{"model": "sound classifier", "dataset": "struck, bounced, scraped and rolled objects made by modal synthesis", "train_examples": 78125, "gain_aug_db": 6, "time_shift_ms": 50, "n_mels": 64, "hop_length": 160, "input": "log_mel", "spec_augment": false, "win_length": 400, "targets": ["shape", "material", "action", "size", "striker"], "num_classes": [8, 6, 5, 3, 2], "arch": "jasper", "norm": "batchnorm", "activation": "relu", "depths": [2, 4, 2], "kernel_size": 11, "stem": "single", "widths": [128, 128, 128], "label_smoothing": 0.05, "loss": "cross_entropy", "init": "kaiming_normal", "residual_init": "zero_last", "optimizer": "adam_atan2", "lr": 0.0012, "beta1": 0.9, "beta2": 0.999, "l1_shrink": 0.003, "ema_decay": 0.999, "steps": 22800, "batch_size": 64, "epochs": 18.7, "lr_schedule": "cosine", "final_lr_fraction": 0.05, "warmup_steps": 1140, "weight_decay": 0.06}
Rows from block 5 of a small sound classifier, named by matrix and row number. Rows with one number belong to one channel. Each number is 500 + 50 x the weight over its row's rms, rounded and kept within 0 to 999. All counts start at 0. Numbers have three digits each. After the name is the row's rms in percent of the matrix's.
After each channel's rows are labels from the 100 clips, of 14976, where the channel reaches its highest value: "responds to" is what is common among them; "loudest band" is the band of the loudest frequency at the time of the peak. Only what is clearly more common there than usual is listed. The data: struck, bounced, scraped and rolled objects made by modal synthesis.
# convs0: first width-11 conv (model.blocks.5.convs.0.weight, 128x128x11, each kernel summed), inputs 0-63
# convs1: second width-11 conv (model.blocks.5.convs.1.weight, 128x128x11, transposed, each kernel summed), outputs 0-63

convs0.106 050:550471496486534400511461573522387502551527369446536544463462482514503454410588513502486491527528493486494500504488506479509405495476559441548502517482425435493485485523507538473545633501495528
convs1.106 103:512499491521497477507515562553465494493589516453535511513585527530474569351667529523466476485432466539468502488500486540517528585472585453490470567482548533542482471492482527475358494517505566
responds to: striker: soft; action: one hit; steel-like damping
loudest band: 500 to 1000 Hz

convs0.85 137:568481514490494505480411512456550429579477465495521536504439444488510491474489348416515508435492409415568411517489511456421506437512489513533557533510492486444547492502482470502475542513451505
convs1.85 132:512506476520489488473495495482524481438463458471502486473458426523507536487508527504494532524504439437375315524509450529469536529510488504446530531505432496511480499479483503495500464515431565
responds to: string; small; one hit
loudest band: 500 to 1000 Hz

convs0.73 101:509537510507430537489423523505463440492537496431479513465446516350495495540468540458506549524526452501550488503498483493483455489401444500471454552461477379538477474520474430494505483533505474
convs1.73 087:517500478534539397478527390481549482489445461569570512490494457438513495516425482497557482433478481424451545518512466479453466504479416535473524473496410520441450616493541508530512569461494437
responds to: large; membrane
loudest band: 250 to 500 Hz

convs0.15 076:492487513457483471393467315484511562451444435417521517503473533423525428516540494503529472449510435453403526554456487524565499386548457462451441485472509455504491555491531478574444564456518481
convs1.15 092:495493536490598521535443446490533505474502524470505551463546418485490537466383494533555520480563507538559522480516484411517472454504522425513499441506484475499436486452460458541616530515506508
responds to: hard striker; large; material: steel
loudest band: 500 to 1000 Hz; 1000 to 2000 Hz

convs0.110 127:472494497498502509504486499489564489549528543513485612563494497471512449501425352467475520461524504429424471460517410461451496530494500491400474524472507515517330405453449483504442470455503526
convs1.110 093:595485469519447492555546553444505523523493487521578507481498510473459470484546600491537496480503466485422473400522514629505524596460506486444477542518472502507718502569548512538458495541445562
responds to: round plate; small
loudest band: 500 to 1000 Hz

convs0.114 077:457538491524484511495511582458541455461503600593521482434511468413477505552479524407505527420473435415453448481491470447401549452413511547506505507528439519470603476424477433459477484492505524
convs1.114 079:468523528536502389481524517473489527458485512521512514494550533554436582570546467491445468511472464537511460475500628517506458516428523442561541597516522564489502493412544463535416494444546557
responds to: clipping; small; text has "clipped"; bar
loudest band: 500 to 1000 Hz

convs0.80 109:495548444518521516492399547423591487573488495518558548460488485359513490508466532508517554465459430450500422544462439577476502423509510541493512332517472449599507471582514435539477519467446473
convs1.80 098:467483503494535486450541441515485486407420460489565569598483424500565508477439554529554505514451494545473470496488473467504566543506452483489465404507456501536453537432490493444482469552457546
responds to: clamped rod; small
loudest band: 500 to 1000 Hz

convs0.71 077:527518548554486479528497493509559552497569498500445447465462304449481550587369499375462469520430449490481476511508510487491476422443436452425492440497525382454504538353548512498442529508495545
convs1.71 100:502506510493503504491497400472490501499553547411601504443443504525493511527455495574506486527551500575547519484597520435499409414499558479541504465473504472542452515457466449493552500455508552
responds to: bar; wood-like damping
loudest band: 250 to 500 Hz

convs0.11 093:555465458541550511477540473446493572465540400460474445487550573578470514499500529545437591435484475505583588549496523510537461532495525474546565523433525455507473578547444478547448524447369462
convs1.11 098:473448419479511470470597432497523517458584452517470503564520554505481521501483342468487662453416446473572524458492521522466383573497510492475476424505439480439521559582523537468429493535592461
responds to: scraping; white noise
loudest band: 4000 to 8000 Hz

convs0.6 133:527517509499469534477491547526512491536501479518468481454544586476447525427445496552412477502502533438614350450501536449452412435508500537492555440476508485590570590488520567503479489478440543
convs1.6 121:480439491532484517575528516471486489588543497544503498525434604527452436514503507452509454521519480575555524506512484517503458500520507557499435476481534550426573438579503517503457495525478397
responds to: membrane; scraping
loudest band: 1000 to 2000 Hz

convs0.111 083:415514518507476459410463517487586556472520557536381489505447430530509601502445436472468516384503399544428481574488418493537431577429475565459452569493496505451480521468475463520466485503346560
convs1.111 097:571512502544463491526599508499515531513579487330536489436542518605457580512524480479489486508532456575462482504552506544546550478534582482523596500504539409500507555532470499423506495499611560
responds to: membrane; medium
loudest band: 500 to 1000 Hz

convs0.92 127:439505468515485532429466501516527521452499439486553553520490505450471525475501418526594529486485515443574435528518531415443502358507528508402457256493389402518502526506484466495562495494431538
convs1.92 088:432481480476514519525388490497530419493546532549487523577494533500492513476511530482515504525460553595553462537514468457405394517487461512537539427469479518470325551496493439504439498557409522
responds to: small; ring
loudest band: 500 to 1000 Hz

convs0.36 059:454427510502519493470494473517478544538502444411411547462540596562479531397481472509525419409482542442415481552534495451508429452440474524527547464528542504443523574470374429456472470483504522
convs1.36 141:502356564481659515530492487561381538502516584503503352452533494428413463414484497499501502444524524502470500479502469540511488606546525491477494483471387583484525553536460682495498466525503520
responds to: repeated hits; steel-like damping
loudest band: 500 to 1000 Hz

convs0.93 044:493455429557514579477458481431499478575546555533425335487448495464438508521497487483450466414508483473425491445517512464566515425404543486427493515533373478563495394473494418573533545490463478
convs1.93 089:404478548486437464478484427458490439510493513534559477492348510511442542498493490513601530600395481531476499481454504453405504457494514584527507448585515551629505529463531473488472464505454495
responds to: bouncing; plastic-like damping; material: rubber
loudest band: 250 to 500 Hz

convs0.112 126:543491560453473516549514461551539620411469547534496574616426525528478465509510470462521496489541465365349575503469458480487494476480511570384366538513507527505435485383496481478520511542419532
convs1.112 095:474505443524451518471549570507525509498464485479616496661504560440523514482477456553535468515496424557461490515495432520487572548517502521480398504593427490441615512724511493480510436637509452
responds to: medium; membrane; one hit
loudest band: 500 to 1000 Hz; 1000 to 2000 Hz

convs0.105 073:509546546579571612520511506653590474527580532480453424495468522509472585563529460536532579499551463487473535606526518577506480585494462566513529443466496438537505400502533578451459516481492485
convs1.105 110:404499467428420570486513518687456538517439550499436467457440507505553497515491468477534532475497527507503474447535569536550500537583460552434488516494489527512498493478439459373422524488536519
responds to: ceramic-like damping; bouncing; action: repeated hits
loudest band: 500 to 1000 Hz

convs0.108 052:500486519580549491484477486591595465445541454458446488460501505549485547486488507547489446474253470466494529442566469458540443469556456435483495464510468456443461511532465561359420454488496494
convs1.108 110:479443517434555610526514550581489602525473527467477514484530435466460458347467494501528481500472529491465487489531434522552518617545510563447494430368442481488503537543446684397485441515513509
responds to: ceramic-like damping; repeated hits
loudest band: 1000 to 2000 Hz

convs0.109 088:493481464530449515524576430499528500549487472527483478435498478468504438489546501517470477478457477425463474525447462544507492532474480485496473543455481500496524476552493488564504506484520512
convs1.109 164:500496510495514502504517358517507471481480481493515548479465395479513491525338481514587507521512503506552505505521507479457447463483454487499426398482537464518508534478453499515564548492528481
responds to: hard striker; medium; shape: bar
loudest band: 2000 to 4000 Hz

convs0.88 132:411486495521526508483533533485491489405530596524412575447507543518479502530474426508482460464492473396442467495547496505524478503480567532377506542492485500486465461438502514523498465470423598
convs1.88 122:549514490487496478464464551499496479586516513482606518556511443505519487456586597523496501536438532520401453472507443540512499495504515455516469510506501461540582573444518494536438474418454597
responds to: membrane; small; one hit
loudest band: 500 to 1000 Hz

convs0.22 099:455474452484491492406391549448579537516475475492521501518507526524482465478516443515416531463494494453549532513499466429471450528454526484556554504456520393524553517487487401490475486446413518
convs1.22 074:521503483436510452472563534545498568428455467473481553609447495525501476532492398545553510450530489535520541522447580548485507485537484537393499481547501541401502533560502468431445465572624502
responds to: clamped rod
loudest band: 250 to 500 Hz

convs0.77 082:533472533495477541443527605444483482496419397463491565455463451394473540428470453483532485502544503493544418528557519456393391515467547575458497458464523461487482464566477419445428484455441503
convs1.77 077:469424493442426531465517452539497473503495520530572601469382513462501514544541509435497560400487423436501504488494571466389409577445492467475497535518408516563531510538507439537405479423506487
responds to: rolling; scraping
loudest band: 500 to 1000 Hz

convs0.89 068:564460470459392530460489500481544508477474484451530512516434498415323518468434485459497475457545507531476534487429563478487444414428471540475442518456415488567422433455549466510425473520484459
convs1.89 075:471518520501405523446502546620475496515470445568547547513439451491532617503478497539611544406569508514481516539465565525466519495486517456395549528573486592571484527494504434501446543517497534
responds to: striker: soft; medium; membrane
loudest band: 250 to 500 Hz

convs0.74 142:407440509478482511508279446529522593412490469528557544532479469520521509503489454326578537481498494456508594516488536458527494486490475558435367488517499495467366503336502511485489495382498496
convs1.74 133:519488484513500494504811472507513509469448495474493509474503502483519480516430501507506510525502491576487514498491485433513551502514466520556424399505505474499800498618503506496551500569522466
responds to: round plate; wood-like damping
loudest band: 500 to 1000 Hz; 250 to 500 Hz

convs0.40 117:379507504519500505413366475466577529504473447600516549545515481484509498483424449478495566467494423459570569550492462468558469471556462539505466487464487468532435559505514485489524539402479450
convs1.40 097:537498482502516475494568428475495536500485563504494587517504461540503499485481458473489476504489474449513579458542477478509547554503508495445519423535499498368672592553491491521505523641533364
responds to: membrane; plastic-like damping; shape: round plate
loudest band: 250 to 500 Hz

convs0.125 110:567409473507523424456502453444453471407485476517516484465462510454500491440412490488444405484526492544519505482438535487514441545506531485504513476499450461471476491497465409544453485525482514
convs1.125 086:515507466457464546470506497512545512508457498494511388497500556375507498559461485480489602489467565484491437316496567503534406643565501457499474460490457388501458547551475529405482489434507492
responds to: glass-like damping; ceramic-like damping
loudest band: 250 to 500 Hz

convs0.119 105:497484529472494518510503454533584560565475489509544578472460440513448495512481558549550528464543535447496551488489480293477499450456530550233477522483514471529520498535521551424561487536448485
convs1.119 077:483476494504476470532415568498454512511468546406452449611488481384486506476412461491531517543466441477543608492505559471429468563561546517472487459627453524478403496590528446474530489629546457
responds to: ring; one hit
loudest band: 500 to 1000 Hz

convs0.3 073:473450430440494565504505544405527406523515516484453495510570530514530500409534455508421397456464543547536488407485536498447515525408542425484521546494471493470435507488384363304521390512543512
convs1.3 076:444505540366428555429490571592386515537539557499507507571501540443534339506535493498528468604414542500484519489567495495494551593584479606533532496472477475612456515463457594486458467533498504
responds to: striker: hard; small; wood-like damping
loudest band: 500 to 1000 Hz

convs0.33 102:559479513507501491443505491503533449419482560441457486479501480421463497547470516514485517466472326538455560511476478386503467527426491463512531548474485430493513485553519480505421523481489584
convs1.33 090:585551518526510486531502435483506498463554509384576432474494459434482474483479518634501471575504496395493540461509420568401473487563564473524511455464503466493484515477476411509659515494518568
responds to: bar; small; one hit
loudest band: 250 to 500 Hz

convs0.49 089:502516471489438463471492425491516512388408544401441572469467523508476549492462481467513525417559488440483467483504502387449518460487473532280496486522470447501522523488483449449561503521480457
convs1.49 123:521508500488545522502456502495504506562496507503520561499474485533501485516402490505543502500585477461507583474626480500444461546471520473451522471484468508562496587527498458552562552624531479
responds to: small; ring; one hit
loudest band: 500 to 1000 Hz

convs0.95 080:504492536509428589504528573536571481507540512419482499489512506530469417553543517491557503533585486533510503545528620558453565594393487508505499499435583493557462413469407475258582473483516528
convs1.95 084:449468487379457526467508576705552536491500542490458464500448498422595471526531479517568524455461519502500496440530561567541537576562500511409473523487490505498483423499355506371419526508553520
responds to: one hit; small
loudest band: 500 to 1000 Hz

convs0.39 134:371487519485505523526392485507527457448436510518557499469490543493500472512466543542556504498481315371491519517466536422488519489486532496503506531554511523363549495485474494492487464499375480
convs1.39 115:484540546517474505510395514488527503449498499609404416461535503542444541499513466491475592518526468371387494527476471449479529499499405555548616547500474544482483438420495516546526530426436408
responds to: string
loudest band: 250 to 500 Hz

convs0.24 106:501494534495482483448501512498492547406501558513443572633445480501492491523371396538451493422538470538390430544484336542515452512459543523528529432518511452523490462479493468554463493425385599
convs1.24 090:528472538519513487459504517483482487544520522309532483455573508581464465440505549529480515530463516609481491477506540508521515466547522491550526497443586423555480524422494494499532412435495629
responds to: striker: soft; small; bar
loudest band: 500 to 1000 Hz

convs0.55 085:507518630589479535551515484606537473513532527493465467495436492554472509548548470520559539583594512528538527559570554555464457599487506547518466484374593471558483437563531562357512499564521496
convs1.55 082:481464505473441535441507522624518595507450494465437393518479522504526498538510500503558544423453528476488474485514584586513525537543492468373502532477491514497485493548471467379481516445581514
responds to: ceramic-like damping; bouncing; shape: square plate
loudest band: 500 to 1000 Hz

convs0.117 088:563450513529496424513453477505609502492493508408526545454388521470549444426487434475487477452478445534536556495493516477497471523422524544456472437434483466436438523393394443464453472519495386
convs1.117 093:489505545426443472566539476472493552499551532415515515402533506535424413437532445574460446514506501547546638542469516515510498414509489571565514518461561495484468449468491478511556513463531509
responds to: medium; bar; one hit
loudest band: 250 to 500 Hz

convs0.23 072:502461494474437681540540508495462471570423503488474541634574504521459553542620562522512471493458529517526472548514549541495568583351495556516551523499480524551482503566472461432546492508519496
convs1.23 092:507576440405391530486492576573466492585522541457486463587496494460613442462550532497512483545411490480466508544553485498471515546606380581519493505473440493547493461538445624475480529477487458
responds to: wood-like damping; small; shape: closed tube
loudest band: 500 to 1000 Hz

convs0.1 122:330478484466545473397447575486657474544479486484525501504511490469518470476515451519463477427511478564573497592473456460479528399492511481518449442525428478528537540514442452501464465506459569
convs1.1 090:489478546504519514511486478496525538437497421451495485563464510552490494518464468504553516529568481622499461571493598504509589481552519532468509509552494494486442516472505478465505379561495587
responds to: small; clamped rod
loudest band: 500 to 1000 Hz

convs0.91 132:576492518462492523455427490495504424508486497486448503430535508495506506520511507462481487446475394221492462505486481455459488445514479537513586545511507508459552483543480500493482526416448534
convs1.91 137:596504509501496483460455542501507453428430462478432470497483382475509464488490445502456517578507468276383422476490488527432558517505503539457529513529494509504488499502532500510526468363490507
responds to: string; small
loudest band: 500 to 1000 Hz

convs0.81 135:344519494482472531475519498510558513550453514336474527322504455539487498505497499410528478485500474465526370506504547532502422418493453497488506456519477470441537529401516492490392533571453355
convs1.81 118:522484496508481475520527519513489476450414471498502511589485499530493461483505486310495475561496433525431393512443501446484544543508415541522507477526489550519525495503517505505482513565480320
responds to: closed tube; small
loudest band: 500 to 1000 Hz

convs0.94 116:514515498510578565528494399537517560484418469507493590522589527501480591467494521460458487490408553481474503570503520524542511533508476538537503512490478586533509515495622601528507554472512504
convs1.94 149:480377477460562540485505510518493494473378479517468505505441522493509420494497502516504517482549538502410499496443490529509580514515488534410514507490475670420509475560588551456476383493509513
responds to: striker: hard; membrane; ceramic-like damping
loudest band: 1000 to 2000 Hz

convs0.10 114:484480512499484509479459284511520511506475478542541469518500526393490504576495480474584508498539458472511511492455510541522529459506483517473401534546484521495476504481473465474456530457465459
convs1.10 136:503505509512489531490503344516516479541493498492503523486493412494559525492353514505545510522494489557566526480506495455479507444518496493517420375506489421530505510505480478530611486515537447
responds to: hard striker; large; shape: ring
loudest band: 1000 to 2000 Hz

convs0.123 131:434496488461471538511375508511529508530480470417515559608444382514510466493512459525598546455514505493364520480510506346481545488464478506466405494565519500421449471515511483486485473468506487
convs1.123 113:505495475504446506557596518507522524478484474536585470513422654455468437460508534659523442551505436538466516483473463504530506478568508558503458504518509532482556435549549463518500428552450500
responds to: round plate; one hit
loudest band: 500 to 1000 Hz

convs0.28 121:455540521507479535453405512507527469476517484423471500441443509469484494532502567501524502489492459185551392468493541467456480427483447478480534562524477476444529438521509451502478498421492463
convs1.28 097:613493555526486456492556475477532500389496445456508482393506383502473383474437503569521475516537548400498563473477507502491487451491463533493630476538499483475503514458502526493569479248506509
responds to: string; rubber-like damping
loudest band: 250 to 500 Hz

convs0.115 122:455508484525518542476547550452491531476500550570469519432534554527501519505486459392365413505477519495566343537483428509496417480483578523514493349471528510419552485429487511528470486591428576
convs1.115 106:626457494503515509496559494500513445560512458517624520528455497467519487475504527590529457505503526574476466471454469583480438482509491484367438455511515511433650536425537467520508458472500535
responds to: membrane; small; scraping
loudest band: 500 to 1000 Hz

convs0.75 099:495523485531511568385376524379465466439543517481510509529502592432498507516440468490468495444485454528538469486417480487505504490499544472545532486435529504520513480511310454537406398493354491
convs1.75 101:508463473499495432525583432514539501593496431486466498499528502460491524514439416466455589502408470446477472447467605512496488547572487524463515402530491488468521592561539514470466490471534435
responds to: striker: soft; scraping
loudest band: 4000 to 8000 Hz